{
  "encoder_arch": "resmlp",
  "model": "contrastive audio-text model",
  "dataset": "drum patterns on synthesised drum kits",
  "train_examples": 26041,
  "gain_aug_db": 10,
  "time_shift_ms": 100,
  "n_mels": 64,
  "hop_length": 320,
  "input": "log_mel",
  "spec_augment": false,
  "win_length": 400,
  "tokenizer": "word",
  "vocab_size": 159,
  "loss": "softmax",
  "embed_dim": 128,
  "encoder_norm": "layernorm",
  "encoder_norm_position": "pre",
  "encoder_activation": "star_relu",
  "encoder_mlp_ratio": 3,
  "encoder_parallel_block": false,
  "encoder_inner_norm": false,
  "encoder_drop_path": 0.1,
  "encoder_patch_size": [64, 2],
  "encoder_layers": 12,
  "encoder_width": 192,
  "text_encoder_causal": true,
  "text_encoder_width": 256,
  "text_encoder_layers": 8,
  "text_encoder_norm": "rmsnorm",
  "text_encoder_norm_position": "sandwich",
  "text_encoder_activation": "gelu",
  "text_encoder_mlp_ratio": 2,
  "text_encoder_head_dim": 64,
  "text_encoder_fused_qkv": true,
  "text_encoder_bias": "all",
  "text_encoder_qk_norm": false,
  "text_encoder_parallel_block": false,
  "text_encoder_inner_norm": false,
  "text_encoder_positions": "learned",
  "init": "orthogonal",
  "residual_init": "none",
  "optimizer": "soap",
  "beta2": 0.99,
  "lr": 0.0013,
  "beta1": 0.95,
  "shampoo_beta": 0.99,
  "eps": 1e-08,
  "precondition_frequency": 32,
  "max_precond_dim": 1024,
  "one_sided": false,
  "adamw_lr_other_params": 0.00088,
  "steps": 10000,
  "batch_size": 128,
  "epochs": 49.2,
  "lr_schedule": "step",
  "warmup_steps": 200,
  "weight_decay": 0.0,
  "adamw_weight_decay_other_params": 0
}
Rows from block 4 of the audio encoder of a small contrastive audio-text model, named by matrix and row number. Rows with one number belong to one neuron. Each number is 128 + 24 x the weight over its row's rms, rounded and kept within 0 to 255. All counts start at 0.
After each neuron's rows are labels from the 100 clips, of 14976, where the neuron reaches its highest value: "strongest on" is what is common among them. Only what is clearly more common there than usual is listed. The data: drum patterns on synthesised drum kits.
# fc1: MLP up (encoder.blocks.4.mlp.fc1.weight, 576x192), inputs 0-191
# fc2: MLP down (encoder.blocks.4.mlp.fc2.weight, 192x576, transposed), outputs 0-191

fc1.120 [ 87 144 124  99 172 148 139  87 164 100 148 168 122 121 142 129 163 123 105 132 128 168 115 120 112 162 172 193 158 131 152 132  87  72 130 131  72 106 101  98 145 126 182  83  91 132 148  92 143 155 144 139 146 104 159 125 137 140  93 147 148 131 113 128 141 100 146 158 171 117 156 107 153 148 131 128 149 120 132 108 153 167 136 158 121 127 165 230 169 145 121 145 135 139 177 101 123 129 162 111 139 138 123 120  98 163 109 106 137 143 134 139 122 129 129 114 162 140 148 135 108 154 124 105 160 157  99 121 143 122 142 130 133  95 179 123 117 140 124 148  92 108 110 100 131 126 107 118 123 115 147 113 138 147 144 159 148 123  94 141 117 101 153  96 103 128 148 102 106 115 130 106 145 135 108 112 123 123 113 145 105 132 112 126  97 114 142 147 128 119 100 109]
fc2.120 [141 125 128  83 112  94 106 136 128 102 117 105  94 143 117 135 134 173 162 138 108 139 127 157  79 124 126 130 112 143 123 147 136 123 139 150 107  86 151 140 143 128  71 157 137 127  93 127 125 120 146 138 105 118 105 114  96 150 162  64 133 105 119 117 122  96 116 135 114 112 120 116 112 130 153  95 128 111  89  94 124  86  92 167 164 112 165 150 131 134 134 143 131 102 120 112 108 112 154 143 146 147 131 125 134 135 141 147 121 112 159 154 117  75 107 143 110 113  91 121 170 130 137 144 142  96 126 170  67 136 132 118 154 144 130 146 136 136 139  93 124 108  85 103  95 104 102 155 136 111 110  67 144 119  89 118 151 123 138 129 121 155 111 120  64 143 126 158 165 143 142  78 158 131 177 104  98  76 125 145 129  69 130  96 146 124  98 165 116 124 140 129]
strongest on: mains hum; bossa nova

fc1.425 [129 122 116 164 127 126 149 117 114  92 131 150  99 107 152 131 141  93 127 169 136 109 134  73 146 114 113 128 124 132 154 145 120 119  97  92 143 120 129  93 121  86 148 142 128  83 123 130 159 153 143 131 164 108 128 118  46 101 125  79 127 167 137 128 113 123  80 127 130 143 128 112 164 152 128 140 147 152 130 127 141  93 164 114 121 128 119 116 164 179 154 131 133 124  88 156 114 140 116 122  72 108 136 120  97  98 108 139 149 157  82 151 136 139 136 161 141 101 112  88 142 142 114  93 111 137 102 142  96 118 103 155 146 126 142 116 175 152  87 140 158 134 146 125  87 126 128 132 124 105 186 148 144 137 117 126 123  89 145  52 114 106 151 130 133 164 125 113 127 106 105 125 140 142 123 129 103 135  89 116 153 140 145 128 180 139 166 171  97 107 103 147]
fc2.425 [136 144 102 100 127 113 149 174 128 124 124 114 180 170 159 163 135  98 154 106 112 126 156 128 111 158 135 141 137 126 134 114 139 128 176 125 144 114  85 128 162 141  98  79 117 124 115  88 159 117 179 106 121  81 106  99 145 138 106 144 127  96 168 118 126 153 182  86  97  77 130 127 120 109 153 135  85  88 147 143 106 145  83 155 109  97 138 166 137 125 120  91 129 128 109 117 133 105 120 153 155 151 137 113 136 131 114 107  60 155 138 122 137 119 124 110 112 145 131  89 157 110 127  99 112 133 114 155 159 110 149 101 151 134 106 125 100 128 153 139 182 127  92 154 134 132 119 100 117 149 132 117 103 129 108  88 127  98  99 114 168 115  99 145 107 101 137 129 106 132 105  88 120 114 132 159 111 124 141 153 130 156 123 145  77 108 136  81  99 170 143 129]
strongest on: ride cymbal

fc1.332 [149  64 118 121 117 110 143 165  81 130 110 151 133 113 142 122 117 111 145 136  92 145 144 147 122  89 102 122  97 148 132 143  86 136 103 131 155 211 150 110 107 133 122 127 176  78 172 141 160 103 119 119  94 122 111 150 144 115  75 123 145 117 127 165  88 134 100 139 127 114 107 133 150 142 112 101 161 116 109 147  94 123 123 120 145 118 163 141  94 108 160 144 135 100 111 109  93 128 145  94 121  85 134 108 143 156 131 144 108 111 157 127 124 108 151 138 128 136 120 131 155  86 108 141 147 126 157  80 137 170 170 126 156 134 178  98  95 139 140 140 103 107 125 136 125 131 132  73 165 117 127 149 113 147 156 147 145 128 162  95 139 175 135 137  92 181 133 131 154 103 117 130 149 145 118 138  99 141 136 153  95 173 128 121 128 109 129  91 101 148 129 143]
fc2.332 [110 131 121 125 138 108  97 138 121 163 143 100 125 123 106 111 136 159 168 109 141 140 139 120 100 125 158 127 156 133 117 130  90 120 117 120 151 134 114 117  80 141 142 116 119 169 122  84 150 115 181 106 111 137 105 107 168 183 129 186 125 157 129 162 138 132 156 115 147 130 123 116  80 129 122 120 168 119 131 112 133 102 151 147 133 146  93 145  60 149 129 136 142 182 108 171 111 106  84 113 125 124 126 152 106 115 112 116 113 163 157 115 113 125 133 121 105 131 125 139  80 152 109 125 100 109 151 155 131 108 104 130 108  98 115 150 159 130  99 106 131  63 116 138 128 153 156 133 101 179 133 153 115 136 113  95 123 183 149 171 126 110 129 143 163 127  96 115 100 133 105 136 148  93 106 116 171 136 124 123 139  84 101 110 133 120 137  92 174 175 148  91]
strongest on: march

fc1.572 [ 77 124  85 116 107 140  94 102 103  96 138  90 147 143 111 134  97 168 142 137 132 163 178 143 177 107 130 141 142 109 114 116 132 103 127 138 174 126 108 104 124 172 134 100 133 143  89 156 169 139 147 129 148  80 126 116 125 124 127 151 157 136 114 140 108 115 108 139 142 102 148 158 121 129  88 151 141 152 146  98 134 138 128 120 165 133 139 154 120 121 125  87 103 158 164 116  92 129 148 135 123 147  70  62 117 107 124 122 150 100 184 134 112 154 110  95 120 143  97 144  97 147  93 133 149 150 178 101 160 124  91  81 127 138 158 165 151 135 158 169 141 118 134 116 113 115 171 119 128 131 138 129 128 128 162 132 143 144  99 103 111 142 132 139 111 129 150 121  83 143 135  81  97 123 144 169 149 144 118 135 137 169 153 155 139 133 156 146 122 101 167 125]
fc2.572 [177  91 119 136 140  94 150 161 157 147 146 125 123 139 126 133 172 132 124 112 156 150 165 193 124 124 113  88 108 144 154  94 114 142 116  97 132 113  78 147 119 100 125 122 157 131 145 164 179 163 120 147 127 112 156 115  81 119 189 119 108 128 125 119  92 152 141 137 110 170 140  82 154 128 169 107 131 146 149 160 135 129 155 132 103 165 132 123 131 135 117  98 143 164 111 184 127 142 157 139  98 138 133 131 104 159 142 151  88 140 133 148 158 113 112 143 137 127 177 110 143  84 173  99 147 173 140 124 152 138 134 119 133 137 118 138  79 119 147 132 116 144 131 112 146 151 152 104 140 133 160 130 118 141 114 104 114 151 105 186 114 107  91 136 145 108  74 131 138 140 114 109  89 136 124 104 138 163 142  85 132  89 106 138 154 100 152 132 125 117 146 128]
strongest on: march; white noise; pink noise

fc1.326 [100 144 171 139 123 112 142  85 117 148 124 129 166 155 107  72 127 108 152 112 103 140 143 151 144 116 116 164 111 122  69 160 120 117 150 139 153  90  95 124 115 126  81  99 125 117  86 139 154 138 131 116 172 139 108 113  92 131 112 142 122  99 166 129 108 114 106 122 130 120 107  71 155 146 108 103  90 177 127 122 155 117 134 155 103 168 143 153 162 140 159 122 102 147 158 112 134 110 158 147 143 116 157 117 134 104 156 121 118  95 117 148 113 117 148 135  98 128 120 110  66 114 120 104 179 145 103 163 128 152 114 183 149 143 135 132 133 142 105 136 149 179 133 126 113 164 135 159 144 122 135 132 135 163 120  99 101 166 139 176 121 146 123 149 133 104 130 185 121 128 129 160 158 119 133 110  94 142 169 147 102 152 156 164 169 118 137 129 137 124 157 151]
fc2.326 [163 143  80 144  93 165 130 117 124 136 124 168  75 100 117 166  97 146 125 143 133  95 162 147 137 126 146 174 108 123 127 118 101 129 150  84 113 141 110 147 115 143 117 172 135 138 158 137 141 157 171 155 118 103 180 125 158 160 122 124  97 130 124 117 184 151 110 159 102 164 126 126 135 101 124 136 103 150 110 141 118  81  73 137 167 114 124 122 149 123 130 125 164 144 104 135 115 151 109  99 150 145 135 105 115 125 131 142 146 181 124  90 155 138 136 153 143 114 159  91 145  79  99 113 152 102 135 123 154 133 124 132 154 100  99 130 157 148 131 143 108  89  91  89 112 104 162  82 123 130 163 156  92 105 115 136 110 171 139 127  81 113 165 173 115 109 150 109 127 159 118 146 135  82 124 128 160 119 109 162 100 136 121 123 125 142 117 124 131 122 120 106]
strongest on: reverberation; text has "room"; text has "reverberant"

fc1.196 [105 113  93 100 184 103 141 178 102 101 139 117 108 123 115 110 108 128 168 121 128 133 133 119 155 126 112  97 125 115 103 164 118 138  86 114 134 111 138 156 104 131 129 144 149 122 104 112 137  86  99 141 164  95 141 194  95 141 130 100 153 136 165 104 106 170 137 133 147  97 171 131 166 138 148 145 144 150 152 118 108 155 106 119 111 161 144 173 145 167 132 135 127 112 117 148 131 145 120 117 131 106 118 126  74 127 129 121 137 108 101 110  93 114 121 145  90 121 122 112 161 111 117 139 152 103 159 171 120 141 100 149 141 147 119  95 159 156 100 110 126  86 178  91 166 109 107 114 127 125 114 160 118 118 141 117 165 129 159 145 148 121 156 143 163 169 140 160 177 151 109  98 120 143  89 146 149 160 120 151  96 130 170 130 122 142 102 112 135 183 135  94]
fc2.196 [134 164 148 118 150 173 123  97 105 124 117 152 146 165  93 181 101 151 137 157 112 144 146 118  98 106 148 125 150 152 116 162 140 125 158 202 162 146 136 116  90 133 118 119 110 100 144 145 143 175 166 135 101 146 130 137 103 114 146 145 151 129 148 140 133 115 140  90 120 172 125  66 109 125 129 118 119 132  92 109 143 133 126 100 122 142  43 151 110 158 118 139 122 123 144 110 100 103 126 145 117 156 121 128 169 162 117 140  78 130 129 151 183  81 123 123 106 134 115 118 111 141 116 133 109 116 117 138 155 129 162  86 105 126 156 175 158 157 156 150  86 137 142 162 139 154 137 103 121 118 146  98 104  86 132 111  88 162  83 133 130 148 104  82 117 125 131 109 106 114 106 105 118 116 123 116 127 122 140 125 123 166 124 165 128 100 145 119 144 121 139 143]
strongest on: march

fc1.116 [115  92 111 107 130 158 112 188  95 147 150 125 120  75 128 144 107 120 127 158  95 148  87 130 118  92 118 157 122 114 141 136 107 140 130 129  71 173 140 124  96 129 129 145 151 133 149 134 136 120 124 156 153 152 104 152 129 125 104 119 138 118 132 150 143 133 132 109 133 150 118 112 152 164 126 122 113  80 132 106  98 132 131 100 116 105 118 143 164  92 128 136 117 109 129 145 104  95 131  95 131 131 147 121 141 145 130 128 155 123 141 117 130 147  79 173 115  85 158  98 146 118 167  95 126 116 125  97 150 124 157 188 176 135 140 145  84 146 173 144 117 121  99 184 140 135  89 109 155 130 105 112 148 114 148  96 115 109 101 162 121 121 135 153 170 115 166 155 135 142 103 121 164  99 159 124 166 143 131 134 180  93 188 143 118 132 115 166 122 183 113 112]
fc2.116 [150 121 123  98 135 127 125  88 129 123  67 124 142 159 163 128 144  98 133  72  82 127 111 112 111 122 101  88 135 125  97 127 149  96 131 117 147  83  82 148 111 108 127 134 121 124 129 167 137 129 130 147  92 152  82 137 145 147 140  53 117 103  95 110 105 104 139 100 161 161 139 117 127 115 114 104 127 142 104 116 150 165 153 139 132 128  89 103  94 138 139 128 127 111 191 109 123 125 139 149 153 117 103 156 170 137 147 129  92 122 115 136  92 144 165 117 116  95 152 147 114 128 110 135 103 132 121 120 127 105 133 161 102 150 118 163 114 130 143 105 154 100 131 131  93 119 113 146 106 105 163 121 102 124 131 150 146 169 108 132 146 125 159 100 157 107 146 117 145 106 164 170  80 177 136  99 125  71 100 117 126 154  80 106 120 123 122 115 119 110 178 140]
strongest on: ride cymbal

fc1.419 [ 93 121 160 128 110 107 110 160 136 110  91 123 114 130 102 140 127 129 176 116 173 170  94 176 101 134 138 133 145 154 135 107  91 135 105 128 116  98 122  91 160 104 102 132  97  80 114 116 137 149 163 138 170 100 173 121  70 155 135 186 144  98 145 147 135 139 120 129 144 106 113 119 121  92 132 100 114 147 135 143 102  86 136 118 119 128 144 155 162 103 140  81 145 137 135 116 135 137 126 117  97 105 127  99 123 130 152  99 151 115 100 123 159 163 142 139 131 100 111 144 133 128 129 143 120 133 126 107 146 154 168 123 142  98 122 118 147 114 151 166 116 152 133 165 136  73  97 114 147  76 126 140 162  99 124 140 107 103 128  93  79  90 115 120 125 134 113 163 140 101 184 121 112  95  63 136 155 118 132  84 130 143 115 133 130 126 113  90 112 107 111 160]
fc2.419 [104 131  86  95 123 117 144 137  79 116 135 119 118 142 151 120 129 119 123  92 154 123 111 113 111 126 156 114 103 144 126 137 125 164 136 165  97 147 171 140 112 145 120 135 153 177 127 169 139  84 173 135 128 191 122 128 107 121 133  89 100 108  93 140 132 154 139 160 144 127 157 161 142 114 137 102 142 107 138 103 128 177  84 114 131  83 100 140 169 140 163 128 160  87 133 174 138 170 134 158 104 166 120 131 131 146 133 120 117 149 107 128 120 110 122 113  81 137 172 120 115 147 156 127 133 131 128 108 125 136 130 130 104 134 140 123  67 131 146 112 135 135 109  98  98 136 119 149 166 202 123 105 153 138 166 124 130 146 138 148 116 144 149 170 137 145 108 144 131 102 113 109 193 132 179 128 112 166 137 186 156 111 141 131 115 144 138 106 129 103 129  95]
strongest on: mains hum

fc1.224 [123  93 145 133 145 160 156 167 116 106  89 168 136 128 141 151 151 123 114 137  64 191 145 114 119 133 130 157 133 108 146 161  93 104 132 141 179 163 139 165 102 131  92  71 150 138 109 114 119  90 117 104 130 138 135 148 150 142 126 102  94 111 136 103  97 124 112  89 146  96  94 121 164 158 123  98 115 131 130 147 183 137 147 168 138 128 108 158 156 142  93 136 147 185 122 142 105 100 114 121 122 132 119 110 163 112 134 113 121 157 149 121 120  89  93 142 115 167 153 138  93  78 108 139 136 103 173 111  88 135  87 123 117 115 116 142 117 145 147 111 140 124 145 137 173 135 143 143  85 165 121 150 146 122  81 125 153 164 119 119 117  91 128 120  97 105 149 118 125 142 128 133 142 135 133 155 154 139 125 100 139  91 129 134 158 135 132 133 137 158 104 175]
fc2.224 [134 134 138 155 100  99 150 153 109 148 142 118 118  80 139 123 135  84  86 129 161 116 144 134 139 132 176 135 129 113  92 126 124 146 138 111 123 127 129 123  82 111 127 164 127 123 150 120 145 141 165 139 112 160 117 134 156 114 151 101 138  85 111  93 133 162 135 136  91 162  95 135 112 126 130 158 133 126  81  92 143 157 103 111 127 136  99 111  85  86 110  88  93 158 148 150 131 129 135 108 123 172 107 131 139 144 140  97  97  98 154 139  96 161 118 128  97 104 135 162 185 156 100 152 132  76 100 195 162  96 151 103 123 177 129 124 123 116 123 118 114 134 141  83  82 106 128 136 155 130 129  91  83 146 171 151 110 151 107 141 135 125 133  85 109 167 101 129 132 113 113 171 118 157 166 122 159 108 132 143 113 142 115 119 143 107 124 109 123 134 148 145]
strongest on: mains hum; clipping; text has "clipped"

fc1.91 [105 114 128 124 109 156 138 153 162 153 150 126 139  71 143 153 152 136 136 113 117 108 169  77 145 151  88 163 128 122 156 152 119  96  92 104 162 105 136 119 125 151  63 172 176 114  84 128 175 108 160 130 165 121  80 151 114 120 141 103 110 127 154  97 125 129 121 134 115 105  91 127 158 144 138 140 118 117 105 120 111 123 152 129  74 131  93 100 136 155 139 120 124 137  87 163 139 107  86  90 132 107 142 141 126 113 105 126 112 167 150 114 179 141 117  93 140 158 120 111 144 128 146 157 118  99 110 137 130 103 148 121 143 145 108 100 116 122  88  92 117 145 139 164 109 122 127 193 150 123 114 125 106 108 110 150  93 158 113 166 102 127 123 106 130  88 144 147 153 144 153 144 130 105 164 147 122 123 116 131  89 155 113  94 156 115 148 133 156 157 115 152]
fc2.91 [140 148 121 137 125 127 174 187 117 142 126  70  79 153 100  94 118 123 149 161 139 107 160 148 115 178 165 137 137 103 121 113 130  95 143 182 127 113 123 126 157 122 142 135 133 113 175 105 145 110 108 130 110  77 132 157 115 125 117 100 150  78 156 188 136 110  84 114 100 171 151 113 102 157 103 124 158 127 122 124  96 136 132 115 140 105 108 128 171 103 152  90 116  83 169 147 104 184 143 131 100 152 113 149 174 127 118  88 117 125 201 119 111 140 129 137 150 151 104 107 131 104 130 112 144 137 125 131 105 144  97 140 127 111 118 123 109 157 127 108 152 115 153 116 149 104 157 149 170 125 117  99 131 140 149 115 134  99 107 121 121 117 117 152 110 130  92 163 109  85 111 125 109 148  90 140 120 142  99 170 108 133 115 117 144 126 131 153 146 137 119 127]
strongest on: mains hum; muffled (low-pass)

fc1.64 [120 130 115 113 118 171 142 170  93 157 130 119 131 118 140 140 115 114 126 145  90 112 110 138 126 109 158  68 201 186 142 106 113 111  78 117  61 147 106 134 135 114 135 150 146 133 166 100 133 125 156 112 145 131 160  98 113 153 148 138 141 103 128 117 128 118 116 119  86 147 117 139 165  85 133 126 112 102 145 105 145 125 140 108 100 108 115 102  60 128 106 160 142 152 160 119 156 168 129 119 134 145 146 132 145  84 118  86 150 154 117 120 158 124 125 158 121 113  94 124  86  96 129  96 135 131 136 121 114 134  86 153 138 119 139 187 166 132 111 116 122 124 101  94  91 140 174 156 140 112 140 147 157 174 161 144 126 157 169 122 141 118 176  99 133 139 112 103 119 136 134 122 114 108 111 118 103 129 114 133 113 115 124 130 102 127 131 140 114  63 130 105]
fc2.64 [157 134 127  94 161 125 142 120 130  99 142 118 163 101 161 139 131 111 159  72 157 157 128 128 130 136 110 170 130 122 119 139 137 109 146 136 148 122 103 140 123 119 129  72 111  88 162 111 114 110 155 136 101 134 115 107 160 119 133 110 101 131 128 139 104 138 150  92 142 151 136 117 123 172  87 113  89 108  92 153 103 128 133 113 130 135 104 171 107  83 161 158 112 118  83 101 105 139 137 154 140 137 130 121 121 138 126 141 100 126 103 126 117 172 145 145 116 193 133 129 171 104 146 107 168 122 111 154 122 109 119 113 114 161  77 118 122 178 180 145  99 139 184 169 147 134  92 173 126 115 109 141 115 113  83 158 100 128 135 110 153 107 142 109 120  97 137 122 128 117 107 122 134 118 120 156 128  94 108 126 119 169 148 156  75 151 133 120 143 117 143 198]
strongest on: mains hum

fc1.339 [126  90 109  99 132  57 108 131 101 135 114 154 152 145 124 120 138  84 116 140  94 107 163 158  78 116 120 164 121 137 110 153 145 113 114 166 113 143 134 127 112 115 115 125 131 101 119 130 155 118  84 130  76 163  97  91 117 126 111  97 110 162 119  88  99 127 134 113 150 111 128 155 116 120 146 167 149 121 100 166 147 164 134 118 107 150 119 147 130 141  96  76 167 112 118  98  97 111 150 119 137 114 136 108 144 148 142 122 145 125 119  89 111 125 131 121 137  96 183 164 100 125 144 177 130 144 167 124  98 148  99 153 143 126 168 100 136  94 115 124 172 139 162 163 148 106 169 139 156 133 172 116 142 164 125 151 119 130  86 141 160 118 150 135  96 150 175 150 115 127 131 130 137 122 113  90 138 155 112 123 144 103 142 157 159 130 128 128 159 168 173 141]
fc2.339 [117 149 110 127 118 149 109 104 131 191 158 108 143 102 104 159 147 120  83 113 139 178 103 151 117 103 144 143 121 107 154 139 121 170 116 125 113 138 123 142 163 113 115 100 126 141 139 128 116 123 142 108 121 132 147 113 152  64 145 137 137 132 171 113  77  97 105 127 136 124  74 145 111 160 103  87 153 139 133 139 132  95 127 131 153 103 129  77 163 143 163 150 148 109 120  80 120 154 127 125 141 123 196  96 170 172 113 138 164 123 185 164 132 110 118  94 114 128 159 135 140  84 119  96 143 121 150  98 103  98 129 117 134 118 136  99 114 105 130 117 131 108 119 113 121 109 101  67 159 133 109 125  97 124 133 154 126  83 151 150 134 131 130  95 116 140 152 149 107  92 145  94  86 129 121 107 114  92 139 165 110 141 156 109 156 116 131 115 149 111 142  97]
strongest on: reverberation; text has "room"; text has "reverberant"; rimshot

fc1.216 [101 148 127 108 170 148 155 157 148 117 122 136 151 118 139 144 149 123 101 122 106 125 123 155 104 150 117 145 121 114 132 150 147  74 179 154 143 144 107 143 130 134 123 115 172 124 173 135 108 108 130 125 115 114 133 155 131 115 139 172 110 100 104  92 119  98 128 121 134 102 119  58 127 128  71 142 113 135 152 127  91 115 118  91 105 112 113 174 156  80 124 121 162 139 142 120 139 165 137 141 110 161 116 121 146 124 142 149 145 154 118 108 127 139 129 144 121 102 113 120 125 176 162 126 176 118 120 102 131 118 110 116 124  99 109 115 110 172 151 146 124  87  48 172 157 160 155 157 113 141 155 105 158 145  74  96 155 162 127 105 106  88 119 110 136 114 141 130 178 110 156 167 116 122 143 137 124 163 111 109 139 122 137 172 143 126 135 109  93 160  94 135]
fc2.216 [117 150 129 210 102 112 153 115 131 123 143  91  64 127 113  64 129 124 137  90 115 150 101  97 153 147  60 149 140 142 138 138 143 151  78 188 125  82 133 114 137 166 122 160 114 150  87 112 124 121 138 128 113  98 133 134 110 151 140 121 149 172 134 144 155  72 118 112 137 151 152 121 108 107 144  82 127 143 109 157 130 135 125 122 117 154 143 118 119 122 120 152 110 111 125 153 132 115 147 117 108 128 167 140 151  87 131 128  82 133 144 114  89 106  82 113 110 145 129  99 119 128  84 121 116 104 142 107 128 176  99  94 129 134 146 142 124 131 112 131 114 143 145 115  96 146 122 106 151 129 149 131 137 118 166 139  99 148 105 113 107  87 147  98 114 105  78 117 102 115 119 139 101 156 152 102 160 118 135  87 117 102 108 138 115 133 130 106  76 120 118 152]
strongest on: mains hum; closed hi-hat

fc1.367 [101 149 125 130 127 127  99 114 139 100 139 124 133 112 159  84 164 111 138 174 104 160  63  91 109 137 145 112 177 151 103 108 135 116 137 165 131 147 126 114 142 137 148  98 155 155 109 128 154 131 158 122 121 137 102 144 114 118 135 135 158 100  92 127 119  89 131 144 118 130 164 113 144 103 164 126 138 170 119 132 139 158 120  89 114 123 163 133 131 172 125 167 148 166  88 113 152 105 122 124 134  95 142 120 160  96  76 102 117 127 148 142 130 129 117 165  96 183 128 136 156 104 149 148 175 140 118  84 150 137 135 138 142 104 106 143 136 128 171 166 115  77 121 159 157 143 114 134 120 170 112 134  96 126 107 136  98 161 124 103 105 120  88  94 111  78 149  96 123 132 110 117 164  86 108 113 134 114 108 116 105 100 125 160 135  79 140 110 111  98  95 129]
fc2.367 [116 102 102 188  80  94 137 154 107 114 128 160 151 155 132 167  90 106 125 128 129 102 143 116 134 149 148 174 121 147 164 125 132 106 154 112 126 147 157 147 133 146 146 159 137 137 139 123 134 125 152 105  89 118  88 133 159 150 117  96 114 118 131 144 128 136 120  93 155 112 132 192 143 142 119 125 167 185 148 135  83 122 158 175 168 157 122 107 131  90 100 111 136 117 136 121 137 142 104 125 141 120 161 110 170 138 129 157 156 119 118 151 125 113 140 112 123  65 120  87  79  97 136 116 144 133 157 129 153  91 145  96 135 140 103 102 162 122 102 155 125 145 121 137 124 108 148 121 118 126 122  91 131 120 114 161 144  81 184 140 148 133 150 132 120  97 114  97 145  99 143 155 101 165 104 144 157 153 100 106 160 118 162 157 121 125 117 158 138 114 176 101]
strongest on: march

fc1.213 [121 140 132 140 134 160 138 149 151 125 112 140 160 121 158 141 126 140 136 158 110 100 124 158 119 135  96 127 106  82 112  96 158 192 148  92 163 135 134 124 165  74 120 129 145 121  79 100 148 158 119 169 113 120 133 159 144  81 135 122  80 147 129 188 101 125 153 148 106 121  84 139 171 157 114  95 121  91 140 121 140  84 128 141 129 107 131 104 125 118 164 156 135  86 135  80 109 129 146  88 122  83  78 119  89 124 115 121 134 149 144 153 122 128 155  81 115 112 147 118 138 148 104 107  95 143 161 112 138 139 128 105 118 142 128 121 148 150 109 126 121 120 111 122  76 150 125 125 117  96 109 118 118 104 139 139 141 162  48 116 119 118 125 167 115 111 150 146 104  86 121 108  85 108 130 102 126 125 166 113 141 128  91  92 140 143 128 112 121 141 133 134]
fc2.213 [102 161 120  92 120 130 132 143  98 146 133  92 104 149 157 148 143 114  86 136 146 149 178 138  97  98 145 172 150 121 145 103 105  80  84 131 161 103 141 129 167 110 118 169 101 139 140 106 121 106 128 162 146 106 103 144 126 101 130 128 108  87 157 146 139 103 116 110 131  73 163 119 116 152 142 136  95 144 168 139 110 143 170 124 106  96 129 150 120 130 117 143 132 108 129 131 100 144 149 169 116 138 123 155 162 109 144 110 125 132 120 145  93 126 127 122 132 141 130 113 131 192 179 131 139 152  98 108 111 104 174 124 100 125 145 102 109 122 136 177 110 146 119 101 152 120  92 147  98 156 116 124 121 153 153 146  81 137 162 123 140 143 147 167 141 138 152 134 137 174  74  85 163 122 150 147  78 103 103 133 149  89 160 166 139 124 140 156 125 147 125 147]
strongest on: mains hum

fc1.199 [108 197 104 170 144 129 157 141 123 129  97 116 116 140 123 125 152 106 114 142 100 143 138  96  79 121 121 134 112 125 139 169 179 139 125 159 164 166 156 126 126 117 124 111 103 101  95 111 128 137 118  92 165 126 111 113 112 109 144 136 150 154 147  95 138 110 125 113 135 118 136  81 150 131 168 128 145  96 119 142 159  61 114 125 122 161 152 135 159 146 109 161  97 132 139 155 116 151 118 118 140 114 138 113 122 162 107 132 132 118 151 165 136 138  97 116 133  96  82 155 115  97  98 133 127 152 185 133 119 155 143 140 135 121 144 111 133 136 105 111 108 131 111 141  88  91 153 140 157 100 135 145 112 134 156 138  78 146 157  93 129 136 128 134 137 196 127 124 123 121 155 172 125 148 119 130 103 174 177 170 150 130 101 100  97 176 117 125 130 187 144 102]
fc2.199 [115 132 124  95 141 167 150 103  99 108 156 140 141  99 130 128 134 152 163 141 119 180 135 133 135 114 133 140 121 125 163 142 145 120 116 157 147 154 103 118 144 176 112 142 123 143 148 148 148 142 126 139 171 108 137 133 117 140 130 127  98 191 183 154 131 116 120 125 126 133 116 135 153 109 146 144  99 112 115 117 113 136 113 117 125  87 147 151 109 122 120 106 133  90 108 128 131 116 132 120 149 163 163 163 124 157 161 142 112  99 115 168 151 102 175 169 117 118 148 133 108 159 132 136 116  89  69 169 140 113 142 117  87  94 142 136 148 122  96 121 155  98 138 137 143 118 107 111 124 221 122 135  85 142 111 119 192 110 128 144 122 150 194  95  93 109 152 111 122 129 118 124 117 101 114 120 158 133 145 179 145 137  96 111 138  75  84 122 128 144 123 132]
strongest on: march